config = dict(
    norm_position='pre',
    parallel_block=False,
    moe_every=2,
    depths=[3, 6, 3],
    projector_out=1024,
    residual_init='none',
    steps=8400,
)
Rows from block 7 of a small self-supervised image encoder, named by matrix and row number. Rows with one number within an expert belong to one neuron, the router's apart. Each number is 500 + 40 x the weight over its row's rms, rounded and kept within 0 to 999. All counts start at 0. Numbers have three digits each.
After each expert's rows are labels from the 100 images, of 14848, where the router gives the expert most weight on average: "responds to" is what is common among them. Only what is clearly more common there than usual is listed. The data: larger renderings of crowded toy scenes.
# router: router (model.blocks.7.mlp.router.weight, 8x128), inputs 64-127
# gate: expert gate (model.blocks.7.mlp.gate, 8x32x128), inputs 64-127
# up: expert up (model.blocks.7.mlp.up, 8x32x128), inputs 64-127
# down: expert down (model.blocks.7.mlp.down, 8x128x32, transposed), outputs 64-127

# expert 2
router.2:491481438454451466503529480518575507470482488483559525514464492434520488495528491537471485504424487434505552527503494443573473448537509488481574479569569546532562524486570523482517466514441493
gate.8:505498467470522531500500509494530510417468501498548553482498401523511450507499473517500479559498542510484494479487458571526494491464462495446503491430451433506562515440526509462550560505505473
up.8:538516451484547525408500512493576503439504529494548492500537493499533368516575499537487452500500587501492488496539466561506495510457468497498477504417467467475500492424515500503546579503526495
down.8:484567572502496528541499475492532518500506426486441502503513509522502586518424490497514528514574465562501500502427469455522519471524496519537457491451522452599510493587500508501464502496518502
gate.9:501509524525482344534543518513447503519495472491503521467404435494562511499551473512500412527463451391513503463565567439512497448527492499527527506548496538486499520513520495466475495499494469
up.9:492497531500504483516439505413499488500497500554497491526492573551445534500482545460499540432500511570514463490495474586481488561493511471487501505504496534475546503505488517504411527499496505
down.9:517538415533396505489483459583461531505562521498513498499476520445498469519504464503446482569497575428500516442500499500521428504422541473538435473501502471496500504502466499540484565505406453
gate.10:517471499419502513505507526540491445484504516570514520607529563434411502508503493489493538450456444468535514540453500484517497477534455416458500481535496554508579447554484455515410496502472517
up.10:507494466492525492409507425490489490543502509501463544439508419500547442555569496490478495554492541484460507548518499374431491500492554499503508508500455517496472549493507549484517435612490478
down.10:491477464506431553558492516507511507510495485459568510557506582465486476508488505509518507501478430476468550559477511501524554469497500603493501492453504482563542554501484501475580467513496526
gate.11:501487504453489514512507493530491480510529462497498462513466588469499560499510481486482527501364482463519532532466445429543479480516578523518487477516457515500517498513500520530406548479433562
up.11:498551498543506534513459552505551522500431503499502478509468515497467506438497530531493524485460523524505509503380399504475422419485497577537492493469540626494559567498571546539499510500499489
down.11:598491510507513454461487603415490459519451487499501406501491495510496549505537477546498493509505490551594536465451392525469447488459470460558474433568521500490509502495537446485488535484499498
gate.12:448495463524545497496419471413471508510544490642508487505456502494463500489474487503537577508528502567452427340466457537378479598514504502506453499525436493498515530506468508521520535475488500
up.12:483499583462496475473566536477439533503518501515499495433502460471510508530525502486482444587493478490494492449523627488483581515474530495510523543546448491512486484499459529488482486538529515
down.12:501557498488514471483506507426479464595499490498495528449484533463507529498561427445494561533460438488556664486494500505416485484502616513519463516509500518513473476491551529496434596500531502
gate.13:497473466571516483440549537472500474515535464540491466444560442510497438534431430485545504520495493537527456500506538477503527582491488340472503532463505480579492458516516525456506493501482546
up.13:453443488519508502508528500466473487488560502511482422524533501465499465553493509490587472455583499550493498525500524503503562579507514438497484483473602409546486423450473488501523482456541476
down.13:462544483528514531425477500470562521505488499533501498436540493509481502543485392512412445503452504506525536417500488532548477562532476540578503548486496462497487519500500495536501559486385498
gate.14:504401439500474502501508499496456516475492463518512477483493533474480501449485500505499475502573485458475576527499507444501559509471503505495498413545493469512479522613533441518486452501395549
up.14:444515466499556516509396500591541528523480509517504540497491416531537534470505489522543508522452520519476470512432457506458422468462506534515482510456507498528506631497523506411566495506513499
down.14:604585483606442506466410504403511445504500531539492496510499519500378395438499494575502512466506383533500491433467508507500546541488500473485493461553492506506511552513511514479505498456482532
gate.15:455494502501474509535500501513431539529464511497503494606516500542500592381474501383454465572527444455461561529507557497531531498522489497498533525520533501526506503520449436485549449528501450
up.15:479481492501497499430484479517498510472549533482464493478516456530501512475499512476518500487581499498499482500595543509560533510586505495466486575497377520500511488440502508410547355555505514
down.15:529482459557402482521515452498495478517560481533573491402506496500453446498503501448517499511456493431523512502517395535501507640502490514589502491500514499537570485504510534532501550499501500
responds to: count: six

# expert 4
router.4:539586530575453542479466511513558428461492505519501504451510511536489522486504447534509463517497516502437485487446509577575482521462504457451457464537515464461499537547457361491458419445543522
gate.8:500530503497471491460510523544499495516483499462508501456515500502525540502513470512483448455501462474531507464500613493512540505495483518491465555536465500499413494510506419478461392548500463
up.8:507600520501489522499519558508501498490497507440503481500505554504473533478527494512470452490485505489481501478530518541557421499506415509518474561502533463467474467500505437428450561447559522
down.8:552501471521503394547500495478502379513497529503477554518467507457584468580498456494497472508492416529494449396496396564499527477535490487503516537537503516459493490407499508515517515498510493
gate.9:442496417564535558396447455517520501453560515491491597499498458486484497531565564557520398558472446482454497439471516546495516582498439507463490472472483518495455527501497465439507456542499500
up.9:509568568467490474481494534509480484502416510496530461498482533504596501504488387495469569456482565588579514541482513507519455452482514495496500512561608476474501473502531549543493498486503448
down.9:490497418595499511517486393447471485455500510500488506512499488501523452483499551550544396574499488497500495431501569498499492583499467555501499505527513557562481522465393477445505504539500530
gate.10:421463499506456551458440455545489500501505513448510546556528517475500468467492566503502545471562463600509507474494542510510522559479489493472475452486537519535447501473431505436511422550527555
up.10:443532515534479469595498593494492538544446516474462505504450496513529516492484507495509459498560400448454477501541588542555482491553531535542515545535524516386512503488495381522501505497588452
down.10:516464450568547531497466609385520522480543481502513533498518526498500535499441446477519497504397504502533503482462606437580524472500517560490520464516435495522465499496478507486467499485488501
gate.11:447510471570483527477497531497545504446481449516495529498480535491500483498509480504519501523604529501530487500520500492536510527575499472462503429495503596480563674465594500542549546505464475
up.11:487555528439492496439492407412434500519509499573397464489520481479500488547515544499509554485482543531492499522538465554504575502493504505482503451460524482454439480516418529501538505544489501
down.11:497502504492475497501477501421477459502525453487501556526507550424532527561490462509365500540488534486460545458511604538471539563548508501476511498544502501495451494503434481484505416593478405
gate.12:561538398611420521525473512582497493493563496488544502516531577493513479554503522505546558461471476547395496537488483548411522487447497494452445470482551433513521475485426517465482463508549510
up.12:488500394459540508462477495509500504523496468438501523539520539431580455532479437486429498452517448533601542487490528480584516547492499488413484500470490503521501487486525495500484472575488447
down.12:504498519497509463463496501410518512446459494468500432412518512558504596486584468492501503510506509551483553501501531552514513432507502500499512498622444553451423459544476496504451517560494537
gate.13:475522461458569567478442502546500516470513486430541508493527501501515549499578435529538442500476503462504521486475577497590490522521505527490447455542481415487447506508532470423498467512500537
up.13:466468576462528481502508500499490553501524488558501493499468498500452486520450532492542646470500507477439492505500403501432573508499483491517501391439485535529503480500557604557519518498471494
down.13:509508482522547543487521518463509516459505575392515473499513506523483499484547410479517501552507560619501506523498585500438593486493476599515472460521506426512494513519562450434483421460492500
gate.14:587479505496502463498535500457476467473488506598504512502488502526504491498451508493488503498445458506451490501414537465500574499460618496504532470570460499520569494524493493472537375463516502
up.14:529478512528486500504447508470550424492471517595497510416488501534488510476491509504505506495500434468435491537428496544510501486426562504477570466496498499485519566515470472529545471452555515
down.14:492469534411441535523580495522505498457538471465505479469499506577481528494505503500463462529463509478560465477504470501525486527527450543461458574486464517547510515535593548445417499577500502
gate.15:404514500505517520469460470527510486513449512526500519546552503517532486498463567492496513426490521652498483489485481604492543500419496505470497510499477462513473570476461546469534437548570478
up.15:507426494480514469557531549466501552452518505493458517515428463499554500454530520478483451523500494458434501531506522484524459483603568506504507502532487526561550422489524479454496520502544534
down.15:543549440496468450518494537444495506507511499504499477517474503497500468497523507501502541531544518545549512552570466508502506379501532463503514452518521462503470419515462489537518526435493463
responds to: count: two

# expert 5
router.5:502476521463533503445517436506413526558544486507390489466523467512535444500490523415515534486538519550521504517542539457483557522496509461482496585455455478520465419514445539496591528485515490
gate.8:432487552428517493499532480489483495509495499548518542524497519432478483472499537499500619494505512491540489527517431426503500495465495466436504540482497571604503438498494530549466492496464483
up.8:436480502506495477437523503533500520483509477508590493503483505500483395507379502500498491502555486402395462499509479500534517571564518534488509463456439495480492509437527499531542494557503512
down.8:536528499499500509491487571422538555499467501525546494508500503497523526432500483529499463508455551549543491447579452554474534577497461448509491449437505440462467467450500441501479562483515505
gate.9:404496499464469563479489478477503520497609456487531527496579471496499499526541500498509426470513493529512500515495462481585502453493507481470490496606505501560459472496534503437493499502496504
up.9:426528502519497578500471513528486539505458514397499495501521537459519531402501437499490497476518491481537496577500593502513499495505412451403462531461562402506494483485489441514500469540500470
down.9:519571510567571520515539462514523498574590485504512458442526487502449511528475547521471492593474424434480502445517455512497569511501574506555501505431544543557500448509524500506589546490585508
gate.10:555497518507469498531500596504472500515519495478505443498408489547495475481463492534527450431497501495493496524515545504494528526606457492580521463430384504426500521514498507497481526584483432
up.10:473483467480453513500531562494504500394505538466536393512514514485544415495468414520484436486508497454450589508503573524510572474499509549505528498500493521475530508495535498451504459546474498
down.10:490550476506477528484497501561527558485447500503505494518434474479474473497485512459497533409573415505449471597480504505490555482520601543531479500452486500621556539495499514557505450606493417
gate.11:485431500429524503445512505483514428392484507512535518499521455490484421498523518465536481498504515503455522504501498494502494500494532556480511505485434524552501537498566503510499446554457543
up.11:422474518422462502478597505521461501495584541457587503499573498397498513470519499503446515501525462425575510528507497500576505489516461533462536520523503536532480469505519498500491468504462539
down.11:517499532583348500523421533499550483523501463491515511522499495550469516428440515500523499512415485628529439514496501560491548507540458472485500483503478401501504512530454487499501500507515543
gate.12:517506505500430492498528525451489508505484534502500487531513576556517496456500403460504441558483476534487563499458539505502554494487542562483530502605458496532452507497502492501508449509511516
up.12:502507463530502562529498516513502502484452500545469455500508529486468514501415577503481542404569464447420501469518431560501500478504489444608485465442511461458543501473489477497495584451502463
down.12:453484465499510480501575492499465529409499514507535538504502492496404384467532528497499548473440474475495559509538512486453498457504515419515502500464418534582418493521555525483450501507498474
gate.13:482498587472560512447471505588491502510438501493481466497568495505553502546469488473547499500510527506497443483561536515469622495511492452511464529458341434487498476464502510531546495568498468
up.13:506500523497473462477505512552499510511542488487500501531399535498544502493502487550487550465499407435519546572501511512529499448564500499572472478494451505428491445573509472498410502489441503
down.13:518493433590539613583523437437441490500497515466469524479543502500532484521480516561496489549544524453450510561501498441506482607502528503463544524489502399498540501498551501523542507500557514
gate.14:518432480475563545505571553539503567434473518572491502521565503377492500498503463424505474510529495377511583492490501499510496456394492531475438503419542399509522501503516504520521561494494449
up.14:369499473583492485478462496509475502506530497485628517491502524496438528495496467549505497465439435414476485492524529428533478659539443441498507499452519500527500496496535497482536435500499511
down.14:410598495466510497521510473455503584499477500542399499519479597538503528496484494495503506503429499526496579517453510571507391445504557506497481516476552513537511461442445500496498520397608509
gate.15:495496484435502549433545557541475524422556500501504461495536484430536473529485502500499514505505538428456537561562579454494550489448496500498492508474550476503540439498515500497561512500500491
up.15:510480511525530533495540503530492497475515500509461427504501527499500547612498500500542565508515547478454435524550562508494508475492504505517435549417501415489605423504498508527503571419485459
down.15:499390527476450480481470489482505552501493570481520542522476499503484516472560516540541501424548502510517499499537482472560453515475459497469427497547469435541485503502621495427530474504415565
responds to: count: six; its colour: yellow

# expert 7
router.7:445490497497536478506520511560455547498530468434529464521545533483446487586498495532489500471528485456535525493545461496442513520494435560548516497442510487462463536495543567518467470558462533
gate.8:526446494511539454457430526364567547514492516550460439503413543523502406494500508495526533499524501511483511477447493507456523469483544448480501511479491509540525543442577516559524506452520541
up.8:507476491373565473473471504492503510505478499500541369517441500490548454514477543496475562499507484503430535502480420463341542439515506498566585518453481550503510551486508544546543560469483497
down.8:494453492550516542539480420475455442621536553482495526523461505386525523445491530499547505570562421474496432417483498455508453512456508426479539485529512452525503467561435532528569512494508500
gate.9:512556488532468553524446455496484403471528542488535498447581510502445590499514444514522496464442502503441499451500492505447478526461483548503509431522496492512459472506438445460446498512510509
up.9:479587586449439509473500497547494379503533474478498512483504500497564513544559411515498471495458513398472499457503508479502550502499497520491482484516459476433400540518478450484435509521497539
down.9:477479497516499480500556429533498429533501543561505582495452498476433500510533446517501494461513463498434462467459564484597530508531583553485455517499513409504520503535464491487477469505506500
gate.10:506479497535520517618494567488469514523443530554525540497499571533465505481452531500518509475513448534483446499464451535449435499461499522498499506496509559501533546534503501543450501500482539
up.10:526487533512523413516392500501438467524499502552504550494499516522500520512503600501523493468517497508448498496502498494462472434466587559493412499549513661500522535551499500500471484497503619
down.10:479498510552530591491453511520568566482511511494594525517516512455419496495428468502498519505517583489500456599511450512564518486511470465503535481418509432532497462472488501474539498585487435
gate.11:487479513499500442513555538509479569499515501493516550498506507498490539522629483515515493506513499409621506459512548448599508480505491500477481430553502507501392461518531418500488445513494481
up.11:523515489520513596449488476503506451500554547488569480466522502521465501505502509549510491493509499563428492486522460551506497515503496499548477498542503502506517563626486443494519499484506483
down.11:502502501499540564404501493587498503393513498482497501487513499489432447457585506445463473500487504489541525513486514531480446532476490510568503507497552461560511479493503499494483623401461496
gate.12:497515544482498483519515499495462520538466526489501416501524571574479484576466522545488507506505502514491517519516460562429492499500488537501542596444539531502448502492460482539494489498515497
up.12:519486504500486486485481589499538566525499501500496384494502527516498437551576555521500541488491514508495519527484466580482515449464499497530485490432573488486490446529486524507496511463502511
down.12:457491514535460489544414581551499591481530407500499488372478457500413549450499496496510574497492496516504480467438453461423443528541493520500440502532477539545499543587588496501470512527539490
gate.13:496509519525494555456472501505476448488500504499443417468557520518643463507524507496498409484530499470411495493558572521503525498530575541505486531500473479467603521492494507454617501503499460
up.13:505503593480550495504497459539442537518499505515472573502560495551495560526495486460470494488511562493554487542558472387504433433432585499503440507504520505483518489489512501513505522477549519
down.13:495443501471555597485503452494490464523496496500379483434492513504534508527512503492500528503554450492498459470506504453466512453494558512566511499496489498500422463452560372499580497497417610
gate.14:423473502499527500474520495491499495494605467554486534520530436484499486497551487395442601462494485504540499503505482502531540501547497537494494416419514498497473397474515506474589486502493510
up.14:427497572509525500513509491558499422495574485432509498469567492511477614619529479550493527438502483453503499542525494492545494515549460500617489448420531473413462488587502501497459483573476436
down.14:549439519432491504468507568506487467510469381519537533479474481490503507484486495499521532508466499503500525446505476508499529366503535611448450427530471502540508487504525494479496492502499485
gate.15:472466458553582625469485498451523483444489512538498343499505470499478512507549499507491523416514500487487504453512485546468533503417506542526473499486510504449462453499481484525583593478498591
up.15:497504501317489395465538475500483512522500471507479589500507437467552493499499430473474494591458577502538493523492522467497500452477543430466485536526539502618501426502532494453488508484506471
down.15:548505497501485482515508500512468413468508473399504531514497510519457486544496493450466501507487355497503499439491496550470500502481511452545500506496485517523460483461500472534499460467504468
responds to: count: two

# expert 1
router.1:460477501471499469524522539481489477469427482554534511576442534460528450541451507465482534515424513489496488502446485500488495480464557466479562451480457551534513531441557545517495495504450479
gate.8:487496517488507517479453488554472539504495462529501455487474435472505499519487438530533564447453512505470491506517499470486510491536510496510475516485465489500508504517499540564504505503500583
up.8:502526698493430556591539520447450495562497479499534491596461499603481507476500471447504493505470468493506514530524520501495585494486451463512504482527500483463498468494493475490435455435510559
down.8:496489525419523501501499496471478467484498443559588338515499500488474477489505500421520503494526502452462508504562487498509399494518509511509507453438495553543503528495574535516490513513403497
gate.9:505466470553522465492444494513487495495528506519482512513490515497483506506489501522501503465506399515489444446540613484497542628611587491496484502521454540495507520467499478523527501495495488
up.9:489550497395507499524495519488506511544512496502532546505535530445534496438515501482518518568521627553527531487474404484510500547425474442467496492499544468541425365452497486474510504503519495
down.9:467518459489498501520523493510446513540500519495429547481554484518500536500416481526480555433469508467481456527521530503449483475469536511466571468413500496560582513498520492509527430531560470
gate.10:549503484506505436496501371499514501464523511500487560499486485496499499514560500505563508488482495580519507487524442491519471514577546520461503487527511563506532484499499569484463508535503496
up.10:497542504475495525507475470512487501511465504474501577428521497500503510503522494485502497499428497493522536534467493484485422463435499482440507527489526533559494530517518500465524462480492484
down.10:449543456494506469500510531492478506509449465514465558598504517433538478448538509501513499494532572501496503558534566454444511490486455462493502511483501472499465495504500496491546498633484492
gate.11:511506487530499481514500500491561511483466494494527485496467488505484548468484486575513510448481500498464487458466461549505457466562505520508613446509486485496503594472566474500472530490498500
up.11:530499505419505414446417494516526515505486503486518532494463479509491505508588495683520502484471507537502466498483501494482487424511501460466506507515484534493503508427495500501460495493500519
down.11:502495501513544453510500500500508508500373455434512560493466500433527504533493470502497500482497456509615564407490513477497505485499496498538501460567494468498498533504504500418506525505509419
gate.12:513497510500501495501465490506507504519467498450565558446511447660481519535522528574475500500499512530572532499455398499498473400460514520505500499547562517473505502488504502510522499523512410
up.12:464498435502492575466535448502495499513494507487476518579639508476553406503497502482430465511485521491594592585522485500547462495431479568480505500496512486560473411498539501440526486537523461
down.12:507483584510465500596558506551349522491541453500499498499489507521493499387516498489520499562528553431506469500500479518523567513491501512415503566545492530557408457497505526518413471553463516
gate.13:580497502508466506495537502495461488463479501526489408525514487477514467482497513492496501530505413518442584511524475459519526457501563551680478493519538520489556516558526502368454490513487569
up.13:481500484500512489501480475485510463516572493501449595449461491504524507530506467560483524502499536478511490500413554462498441520500507443465511548502502496509444455433476481568531543477516445
down.13:516516515486497479378426509507526475496462518446581482501492684502470500500569500500448498502538459499541461495534497560504487491559439539521501465455443500576502503518496498495417492495507568
gate.14:499492572498488436519486500494508491517464490499500561510477475630491581500487512445545529486492502593505441471492506517474468521502473476487431558507490500568512564453503512474528504518497501
up.14:576508431522508480491570487500552513501526533588475500501492553442499486506443494368391496550546462472468547497497497498433600505511501553542525456493500484474489504503501463533494515494469484
down.14:447489501522504460467462500414454577490498485519518553490445531557474548536498434541545556493501555501501414551487509459494508518515453495482494501579501505556478555514510501468520366507451553
gate.15:532498458500497524477540514509570499465495499480550527503500492505516477548515493580501501501499529510497460507456504514532502502505431499483482503437481463544570537292557467470511507553501481
up.15:437474540481488469469484487463491487505499461521501488617452534500417525500439499503574537449458489510396463495513562495508516555517481529537507521525475512490508532551515526518499471417456587
down.15:518488522538520420421493500410557490522434558484546509453530479521497506522506500507469451425473491496501533530554526483484502505540425453504561452499461481488496500468500434492563544505550467
responds to: count: six; light from behind the scene; blue object

# expert 0
router.0:516589447550451520527506439485500477499521492423531515493507523520487537506536466523514486500502520484503512485530472537512428535560482506541473503517519509435451493534440413487444526507510542
gate.8:501500570479505507423502506431528498456426472486502416527534524503545445500451489479447518460482512521504508507496496490518508500439490458502527526520464482499512543498534602502499492505488500
up.8:518490494501468492582517530430565538451497537506504411502518476573424500386454515502551533470499612457487465557504485523468478511489490508585499502441483500505562511500501489494493578500506509
down.8:441527487503505501473579497583458486483505466506505500501607474503493498521517406477500458489558489502504498441503514579637489512497518476499464508636498515448480409529524498479446493433500506
gate.9:486554537499497502502536500502458490552486519477502409498512500499527496497474490462507548448499501498591503621500519522562514524531516565584503507498517551453490451543444495565461521507498492
up.9:515351499506495506540503573483529539482500432499472503501500582502484502489503499500494391518558436479432573415455531485475519497484487566483486492518423392546472501502530490484475500505495489
down.9:483453438519530500506474484508500490499523568446448508498500550499526401483500584545491495486419503468459486423452542501503586513505450527492502524483481540512469478382479471455634441518500596
gate.10:528583544514535489543488502519487454499435501510500418499539478511518478544497505404507432484516505501493480502486542502445509494316483536568519488384503480464526542474481574497507486538498439
up.10:365488427540527551480497502440513540472533494496513400491513555513478497480486500501548539495509562522516508511504425554480501504535493607434499507528409493490434512546502484451496515500509630
down.10:423537551530490484524492524500448479468511500494436512507488533521517544548537542498514473410540503516538449502537515542466492566540495447511541539500501501434483503488455434524505445544458449
gate.11:475507484493503496502433503500547524477457471543402423512478503501519504524490539506518512460499540506382516485489548471443535513487477511453500506444462428588502510501537521406451480523500526
up.11:502537500505516502504514508471507536496451502494490396513520510531483500567461501530456528512524505524501508494504494505313474512473486502590585527392521478501510537484520502530491502496511494
down.11:522535472551557537496505515532479503503488596488553511453535495525427566450496487551465443424502492478500458516523517496501495449512499499614500476501542461409487499516453475492456575458488392
gate.12:523547525516470568505526518550514513554409476502582431520481535515483510393424494498466601501482467503578512548504458451555499498452515520574493501499513522511501521503547498559517498469498500
up.12:523460455508462506526501523501544520398477504440497417507475514587487495426491505495499493502500497524474502455338513491483402501520487524505481510494498491527518573498501450502478502503482565
down.12:555415502502465501421505503490470354526518533556482503518488508497503494505510530436502539509520479516524507498501471479520551411440436384499495499517579522500480482523501490510606539506524536
gate.13:507426460498435414438498448587526472490495500476506542488534540410588520625603504530493491490507487499499499499526507442522494475493488469521486500483501480532489524530551577423486424524470461
up.13:462501503558459516461501482540559468526497499472468491500534543513509534513628582504493435492532483512519508553496501474529492477451499557591444502365502500495375499513435564489549469531445486
down.13:535525479496470531534501508508506495488502463487602513520566484501491421476470522510481514566463524492502500506509474503382509525481497521509559459486512555506493476532499473501483486523369541
gate.14:525562531426502480500502590409492557517427518559520418522464502442506501460499494496479508561508440566485506517449497498491531410506502500557523499542528498491533418487483455549498553439510383
up.14:451578526543506559495505487498533519547490518472504463484485494529505519461515511516502489514494461504392504430488539608519501496470480606533481518493501493437472538568436455497496547487542503
down.14:496498487492552514488509600532568589469487576505544457458615527476463560425484489440482453484501481500486525564498502499504501503499442613541523568491527462522486503527506498510470555499504548
gate.15:501504446524477469512523493394507557556465503526455509500468500454482503513509529491468528494554478379500534489543503503517473483516550454515591486437571498501586444430443496597520555419519446
up.15:512591483632457492521502502510504503500467539475498483483499512534502567446547478531454450484577492486515549494508504501584479499477498513537510561504571480475518529508506310531474505427536463
down.15:433470501533501573467518568543452555485483487494501526490496498567527585470560407551498431541484511541491503476485545515548498525480511608501451524491487520510484526569577516478375569543483504
responds to: count: two

# expert 6
router.6:524514546548521534535478560487500535473455498525517453536487519597457499431447566489578502470488534583482404490510502573459518483482514541513454492455437516480547560463516509481430534526539511
gate.8:424528508513542623501490500421480493539474463500434488451555503506509556507456500511508532474531525502513490500500574401501557537516441504451410562526499491462438506534415510517498494522493488
up.8:476489498507509478495519504501424440549503498444461503587458574496463516488498560476477526584556473524546502426480510478457515502489514501494501503467450516527472532487470497597481520526489475
down.8:484543396524504504501482581499688467481499481497498568430472522485523483519543420528501477500500587535455499514494489505506458535447492470512473500482503512491502550483496523495532488487525478
gate.9:565535562532505508443500589500518431504469485491528444402546498516511530511530477521484537551506487503457490410494514508484573517394504498584472495464462490410505544526510514500467437499503506
up.9:491415453568548512471500559557481545484490498545487523474386486465492491484491513489521545458439491516465476483473484436491513516511524537506382485489503528500520546512585523541518512516330510
down.9:514502496469529410579486465506600516504524604489431510502477492505496627507532522496501527446513516524526506504491523502517508391530530443498605466499520426445478478430489501522509502494502491
gate.10:486496501499500472489460509497498455498508500506527498521456555479498510496508533528524604485474451507561502528371533498530545468539471433514475485505499471481491498510461499499497588495437525
up.10:579495500492505467498496619500494474452493493498534423572427607475461560487553499550539629476480492488561521485469543500500534510532502497516480414478538466467505478516498499500392522502478518
down.10:500500507511622502549501453481506497458499561581501457503509539505391498496496613395482400486500501479510507447516447500488453497464463533498522498484564517501541498517500501536470487452492425
gate.11:434495477555497552520466489415503531506408487499477419501525429554499421437491552474575515498508578500494484500527506495413530506501501577489531492487496501504472627486483516516541523603532514
up.11:478486470583472526511474492429439496492503499530504385550498573530462501473435520491516533502521502471481470502501490598491501496510469543471497510503459493548542561452439516556547530487539544
down.11:476504551512488499440495476523499388609541518528510501490514520493495507617495465487487457492529509492500546496512571523513484506508525520510493532491450552434511525449526538475482507503510407
gate.12:532463480500512458538485608485500526463470472537573439579429610485437577404397507450494527492492487513481471487484537493431494487530467506502501440476492470509593508528498503508454632478515494
up.12:501492466501517512501481486537527495498492483491512581462515495501500501482552500533581499518522502551552475433523467525487458538494503517458481491517547504514545496461496504496500450551529500
down.12:492496582505500486499508482472489500507498506488366481505507523530500500557499482509551501501466477472470518501525508500573471534543520507505453501493560523505559495381566504494575486477478520
gate.13:479430484426521463524457507488434624540494497522496443504400520504477515439496587497509513507441486513497493445476486483398501470539501503450504500374543499505505528513491596551535560497486497
up.13:536510528496482574500514518554502508502576505481510514493593435488498436499486481497425432481493571525501507527492500489535409526505447529517489525578494493591495499520528485449457476506568505
down.13:499497571422443511503450507395491502510548392583444481502492419496500489436488472412538538547520468525513506508503487500486507496528594502536520498629505474501480482499500498506510560433500491
gate.14:577521441456530420489488463469566497501512646550499582523450464493498426523485498480422485501464466485522510493503476510488502487505576452540564493539498569491499506380527511498466493477564494
up.14:486563492416504415443481414518500511507562547497518512455504379490512496517516490533477501487493500428474501562522453500540487505529481501589572501509529505498525538461550504427533458506439519
down.14:503502522503493496605493504532514449500448499479474529500498506543468518407540511510500457526532502499455432530491481535528481572498438561501505499464497498495495497422421479499472492540523509
gate.15:493517494507502571520502495529505563499446511432449510492490507500505534498548542532521455472433507510406499591524585510551512505497446524516500532433509495469506506544475482500484457511511519
up.15:538585471541445555510517511520585565457471578454498508497471506500503501446508520590500473478489540541472559511498375507494467510483498557537506455464536500477582514448483495420466479517558532
down.15:505534508433497419518520438493470467537525501511494504547489531499490526521485503501487527484511472403543534465499500544478502519516575409486525506511497643471513499486462490586517497509478536
responds to: light from behind the camera; count: two